From a checkpoint of a small contrastive image-text model.
Training: 8400 steps, batches of 256.
Data: trained on procedural textures in two colours, tilted and lit, 11.0 epochs.
Rows from block 2 of the text encoder, named by matrix and row number. Each number is 500 + 25 x the weight over its row's rms, rounded and kept within 0 to 999. All counts start at 0. Numbers have three digits each.
# gate: MLP gate (text_encoder.blocks.2.mlp.gate.weight, 1280x320), inputs 160-319
gate.549:446462463503482474486470437491466503504446450472519506458504485480475458488470492543479509467522507531472469513486503539486538492515507472510451500474479457487520499442506529477511470494507489532464456527474500470526514525482527492470485495556483507489481473521486491450495497481483489504498526518449492494446523492455475512528541495471485506465477468462521494514482473492512484464521482461504504442487491526525534465484516499533480516469524499465504508556491532534497518524481504
gate.550:519461511510495541535523518515523497519516544466481487493541479530487466478518480490477525490541514469514513508502490532540474517522530501480491488495484515474455470464476496526477514527535544518507492521494519480522470480487539466482510494470508501511496513469526467516491463524515484480456485480474497520515542470514498465499499487462494528493478482494469472525536506463454483505491527451474442503512513471455502509520530477468495487509525497450489519497504511519479511535473490
gate.551:535521529472496472524536485507509501522509456532504513484464537527476504521509487539455482462475510514539543526520492448516495481509497530492545541504490537470498498539517517473530464503561494539520470458497518463502485481463496469466515538555507468473471499481466479495485496525512462528495513480559515521520514511509490485515476476456499470523472504477458477511495472454533525483514501547496521520537485452461506454492536494498522466524484463500522521509516533491487519514466480
gate.552:491487483513522496526476493469482465497530464541539476531486516525492503493531512540493525508512494512469524468517528526555533515491526453510449459495483511515476439500521529472491477460473509485500463523485463528535505494502456517473451469482486480483478525516502516471515484529466477480528495477513518511528544453513519484523512466485469459476531471518536512476518481516458519481502509519459522492526528519494514496480504489480521489449537506507481484521513460480530464512510476
gate.553:477503463493544533516514498491519483532552478497480515517525472467456542504494509492500522523543531507498532521490539531487506521488475516537459473523455473463498515512490471534465537480464460537500474466467456500544510497490467464492523515495501481509470471479481502478480488507493455524494521522491532523486545467510492556507474486503491476509487517454463509483531491442517445509506515487504522480519474495534499497527479523528510508496516533454475471544448510501484477490494461
gate.554:504559527545531500470462457470544456514528530478509488482516484543460477503460508510468468482525481491503514484500495482538488532469528496507501544531525504466497528450476489536492463505545524482485531482514493533516474502456455475469460472492511480512517538488466540501494501512506482460483516474546494544486495509522497461464528473495474505531531507506531536499493500493511467536541500502493470528518522522465464515523480493478465510475522455511523527483489469524506512478512518
gate.555:558526474459540542527511486480471511491504523518522533491512479467492521530520508528502462509520432503498495559468505492532480510472517512515459493508463491469483514477479498537478496483484478495515501495479435487495472509493447533509514460523454488476466509529478463524527485475508502501482477472526482526469498528540510471498450495461545476488465469489448467484489496487522476536487505466529501468488505470484512545492539533491449485481481493513488484546497517514543488547486487
gate.556:517496516477478485458519479497511511543507539512491496479516479548482460529516508543487488462506477467491517505460524480549530474550508554493442519523463479545546527480477550476525452522511484537493537488469534495471527494472523468489512554465474477507533465470460469520466511518486484533517472527453455539485485516476504485500534528503506529524498493506506486486491510460482526489464523499531474491464532527475470518476512530532510510522484484502467481502525494498491471521440538
gate.557:457466503512479509527487524491506516485492529508477493505491476487533485516537510481476456515506503507467498507527522440482459492495491483537486516476500516500504508496502500473533488480469465526533499537477505483487470495531462458518472517461500503484479436496452466493509506505473490452465483517529473532500530511487460511495475527450473521459500494487462474508472488499486471453485512510455495495521470488514478460516516531520531518437528501464501502474509540509506482525477532
gate.558:547461480487511475480521560496452527526501500490511548504542513555495494553526500505481511474497505488497493491474493525500503511457492528464463503494518461466529468474481487486534455471493475462495497538535478476489488521489518455510455495477495520506480494456535523524492516491475485459510482497529485505453485481523489456518498488507500493528479462492500488531472474510535482520518521463466500502514521526499511496491471481449498507463522451521473497506499533476506488524490468
gate.559:535485466541484501479563468492498478555511484543474508476487489479525452481447544481505452535502464458464462500499497506474469542509532528536498514490479495472522518500482504518485486482517525532505476481531509534473508476508531474485474488552475482466536512464504475536529457499502497517475508456521480540478483456474462474497507495460499526504464511525474490502520503490521477479541492474486484496512467493507534517514494474533501539476509533533515537483536456506509472529457491
gate.560:503504482478483495534480462495476510538507485475479553481546497485485484516460532522539512502475501489492509468494523469455458485529484503487476523499531471498518480470523501540483481472526513457532465512446493502513532520518529440517474474523490530515499462505470475512522475478449489482472542514519487493489494496523506491474514509516492472474463496502516514494544516454489523528530515526479508531458541482496502534441518544530511491481484496470495494489480490475489468465462526
gate.561:519473470526490519520471473503529502542475489542500516540541464490525476449466489492484520493494535465461487520538482541468513525527507498489479466482470485458519499516495532497517442520467535542509467513468509481500531480511490513499530509494478476533475538508519480520500496481467477513520515474448478487494508487466478502462514496479481491483534462510508534534470463484475502522515552469471492489486518540479481500516506500516481513471500530495505516508517499466463514489463506
gate.562:524548466428502509520513495494497512535521506551530554478497526474475491516459490530497464526511493522464521487500521535503473509495438500487475465513461551452509499456522471492444481481475505521496499468513512504531528500479526477486523461490466471501469465484468490511513495514476491507528498476463505463498494487506500490497540482519468530518487497486523479483479503518547462491519496467508542460494487502480496469487514458551453502456508482481491512535507457519509522517476513
gate.563:493502516485431459513515511493543548489474498486503487501494544503501510520497533477487474495508521496491456478479492524475473544489501524525488490490508498471559520519520491474522459504497534535477510544480510501459485508539489494462501509476492499438505487505497509491526450485513474492454466435472521505517483465524517503534503500497534484480496474492460467470492495525483509478538450500454496478518520473540501459512493506435540504524458479517515483479482480496490477457508507
gate.564:542484528462474493481520478497509524523544522554553518492552542575480525539510537528516530528523533476515505540493484454461492493564479481496500465465479508536486470487490498497495526490456467442501506474505460509495460501482481538536479508511502514458482457482513490488473494500493473504459477503497480522491491476533509502478485487493514501495524491468489526473485452468493500490466450460503529496498498500501516497518477523491501444516506462472512512471469512478494498535498501
gate.565:513470468506476500456487524502468516487474560456534541483540482549480554508484503483499474531501515530496471533478464519522479494540502516512458474507497532507489500468515524524512535483478510449486521481514487524512536509531512480487466541486528481496458502513472490500513451490524518518458499470483493487532508487492494460513478517491480479503459479514511467467483490506442521470497483508539470460491532520496508518513548484469473500479540520490481465518516503507519500470477497
gate.566:490515520542455534480483525489519505498550458522488523460452468513517531530512477509490443485457481534489494534493505510531468511506505530515448470463523511489481498540517494524486488477544497535506529525528458476539510515455534524510471510511482499502508514528515537483504466483478457466527501470536547472527474482457464487509474529447512461527504472494492532530486464519514472496510500498508463458505457473511522450539507503474463465497485504488476488536541482509483473510515511
gate.567:515478492507489500532514559475533525458483557476529459511525452471507521482486499488462521508529495495464484506451538524484491551520481531467479459457476477542488488484476511481442537516469473517485514481512453488499483507484494455500488465470490537535497493514505534520481467521534467487487531467521524479477513528535492507534494474479527486527506500494481535466475495537487530504514503462531527519506495480479511537470466526508481491465517451497544515494508548512538524514519469
gate.568:472495494545513524505496519480479507491509538527516514498533483517463525475523479478499479508471499475471465521455513531488452520514455534477480489463488526519495519507520475485510516528482489523554487494477535476502484532512526440525465488496488533452487531479545485478473502513496483487468506543522522524515506448531533514506470500477497459483543530458532520471540474507474499510481513500508497478550475463489541462535474479538486495457480478503532499475509543479506520525523507
gate.569:529483490519531511516482484472479482525498518534525496490476488498495520477535569505526479520532477492494479528492452503525496492464500453523473475475481498521494449499499539485491455534500483470447464494518485513507508490549491505445502514503489486486480538486465481486514500481522476513523498488497524431509527460459530531475541498477512442534495455477520470485445511504513475421503489476517528466516534531487503485501510453499508521491488493490504527487511488501522495482464443
gate.570:528522522470512477486489516476487492508481482475489488535544476507519509534525478558472553519545477497475523528490528500531506482502488483497480522489490479481501502480533529494507508491503530507464455488444534523500467488519479545488467520531539477509476483499482514460474472532476519480464513486464479466522542483474513495501521520484514496495483530481521443496476538522510517466495542464470440533507517551470501475537476448483475501465527520485506482552504503505539492486534523
gate.571:481495527464474507511493506508450552528483492519483498538523488539484474541513506525480542518459506492502523503450500492498479493502526521502476551495479469504541481513531539506521474484522483520497483466533472483485508474511515537494506484504517500498530530516503506458488519525488455526517507497528486506479469477501488467484541505518536446466515477471533502499484469546461558515516509504510523482549551463523493480487548472468529514510498555516509539532522505540485524478500473
gate.572:465536498497516543459501502486523508559487524541543503543518526503503519519489531482490479513523558472534528512494556496471531505477461494526467449475516508510538491502558516503464469489458515501531497492491484477502455497488480490438476477504500534483451503517491486522468473533505523515494505485518503497544517461501500545493495508463449501435518514490482527516470458482462518475546520499503529473513516536539490525515471503470436478490472503518475503478458483498519511499479513
gate.573:477510522525502559514473456457478463516470494510537502448473491481517516473521532499449469482511490539492519501458449496485501525494527449495499498453447524510488510505525551506500521546488475523471463487461474498496479513482472503447507465459452536450518506485504445451470526484493463526489484470495517483504474483514489525495510499504525493481448474501505503516484476455464525526496457479499519470486478507517475473473534471450461450505501473459498496524504484514457460528452508
gate.574:486514483523514499487488494488456471555526533486530508460454532507523490467490517524509499511558457487477537498499494499532523480519453489537494502505486499508435478519527494506444535502523525484511464472498482476499507511478530479482465479460505518505508522506491492497473504495511513485500451518508464487474519494466517508454503505450438535509514484522498486498530502461475437509447512532469526503535532513496524487516488478533454482491447484475496526503464493461506474516487533
gate.575:520503516501503493521494480519506478505510505474516536544516529505499512504529497471492479493499495498442476524519506502518467496489520514522498515510472498479498463499491471519458501505496485506474462517435477486485457477480502539471478473495516520495506510449485470488502480451493457469497525504500511485530487513472541490543540533489466455478466504501476497503492535500524471472562450467464530493468462484517521487477512511492459460487498522480504510491486467546520512460466499
gate.576:512491508527509535465495534517481528481485513502530531526525509493478499476518520536472477498496518546479487511534500505532537514478529484452512513492456538432487475461494545494465474527510525467538482470487498502521484529484482432517494525505485509470505505536468479500489524508512477497474540518496484488443520487510461514498519487484525494525496462514463457530528517525485467520477509467484480465499513512485505492469497524492498520514493498449488523493499531502484483464520475
gate.577:478526500503468521548480485469506478511488502550525500493499496514503482521521460495458504545539513490516488464531479507539522531541491505520521547497541502504498470454468508529513462486485546542501482484502501511538482512521474484479471495474509532518515492524480527472494449548495495490516527498491536491477511524469526506505474447513557489511484487526547501470522486480525526469495475466529511471508498497493494536526482527527470493491507542521520484505460443466514541469496521
gate.578:527485500495462529459480503482469541499520497508552512499506485461469478477530515476476455552508460466510467500458494489512464500525477474488466502464499471504476510492533535517535510522541500511471529509462482473511519497464534478468501434455522498500535504490509468521446462521483506492468513487513475515507494488541484495483468497509498499485512466492462460518524469502457484511471445511504550540493446521467499492494538529459521494471513507441492458469466474486442501524521490
gate.579:504499502465491534459485510452510489472506513504538508530502506523526518458513503497470494499495458475475510521456495507513450487471504485465449487468458510464536498439519458538521481505485528519463516512457475488485517537521477470480529491470534481481516476502504513521544507531490470515482511520504474457464516502499503493529501457464505483483471474508497503528480529501464455488513507477531508457468500502482511486467523526465519486494464480490446490469503496536505508503471508
gate.580:488480499484478490523471504470467532501545508482486515481492455509481467469521479468494519463511512489460484505517509507493484552443495539515536507483529514530523522520520514471479461534473513521515490545469514509506473482518535518479491507527518515481471528483466467468518485506496497461520479500506546526469525466459501451553524515524508499508489450525515484521514491472483475514475487524461516462533508476527510495448477472490465464491452492481466507466512505521540506507482514
gate.581:520477472481501506484454469490542530531516510500513471522481513531489528479502465466495456530481518531472520516487515522503491518532526506483474497497480477477524494457537530527487493478512556501478478522481474516518499534462514466452516486528497493500497493474536486478507515500520468464465473478452484502486505466500469483498537493528484526544520507522473532488532506510528455471499462510486516523482473482486484502459533519492477493538496530506532513498544445487480484516444458
gate.582:483503527490465515498501503454485492513463486530535536525510498467512502441479515477469546492535463479470473502475479484510493496501495543498519539552464481468500534513505534485491476519473529481472456497465510472516529475503535542495483509511509477491514491507471507447486518512494495488482457512496481517486492490483494456486466533502505495538489472456478530527499508491478485481526476510494470483472467542533537510484479502500470500471462477493494495520526474539519533533501465
gate.583:501522455475520531521499452460528465502532509504527532510515529488476557516515522550495469491529479507517462467460477453503494523497474464495460515466508486468483486512508484527515501461489525492517487452486444455517492527520479521527493438486487474530530460456478477466448462525482510495482499483473507502528526509488517479509512491455461474516488510494509499495511497493476478511475457475497531512510517507493487542505494528470467476483499470487455477500476528480483509516455525
gate.584:524441463464455525492507519540487514502492513501490493512541526505461502493506561517516510541502488503499464522462461502472535480501494470491456496491472523475500473498510472459505464452476491496533502511497486461482468483486494485478461466470516519495517475478469477467481487475491486552496490480508466495481497512455521517514523504458457476529492510487494515482515506513505471487501532512496487508534485485504499496463547515450446479532469495444446481517497535535515496509502445
gate.585:456510524470469537483534458476518502485460476500492481534476499477489541467504479460460480510553548533494463495480519488514526516536501505473479483522496539518509527519537537525483495522465519500522531467496466499518487526515516472497522502525498493491539471486543488466536452494467506496476465452513509502509518471501471509515500525471486542555516486494460511480483509519477537516500485500469499481481478471505527509507491474474473465490492470459490516552534533476471518538491479
gate.586:472479523475459502486458532458514520506516518478453483518499495472493520479537476515562509555497516480490482471454531480504501485483440551467489498479464502502507529508523478522516499519458498484507531526480533482482522522497497469502515504467501513490520504536458475506489519475540474479462518525471474484473510530492481516521510518494501515491525464481503484515514521503492501502530478486483444472475487533492484506504460515488509508526477497509499499536502540466513515490464508
gate.587:525521454476507543497468492515527493526459502502456525496511529501499516471497486502473508568480483468503506504487527524523491465527485539463514529479443515497518481507516529485464513485438476506497484483458479529503505473487492497490488494540523476509485477513444464522497517496472447482476527481492513451480505523468512549457496502515530464474516514503480500490503452484504454478521492520511478495480430449523510530493485484518496485460521556523445489454494484509506542483521478
gate.588:475527505494462531516519469527525514518454477483507494492526549510490530457500483479485475522539497461529474456509488525540533487515458470536478498491455516462515506496485526518506485503503466513532499491506519473537489471463497522513508491511477471521495497505492514466455500508518457472461468521476521475510522503450511478517489494477479480503518470510458470517506482481517514529452504512447506522539549515476476515469455461490450514545489490480532500474510488491514520526488461
gate.589:448464471442504508492529519480517500461501496557458504507496541476528476451471516477508492567527545486516508466496508529530538459494509487495468457488510526513506486515506504526516507476476504515450523489492536488491488454470500508505511529508507460477478477485490492471562497509500481503449488503500502523505478530494510536516451515531503517490500501491541506495502473491497484473469474481520484485507463489478470511476484524498457517479463521487516521465492421544454508514447512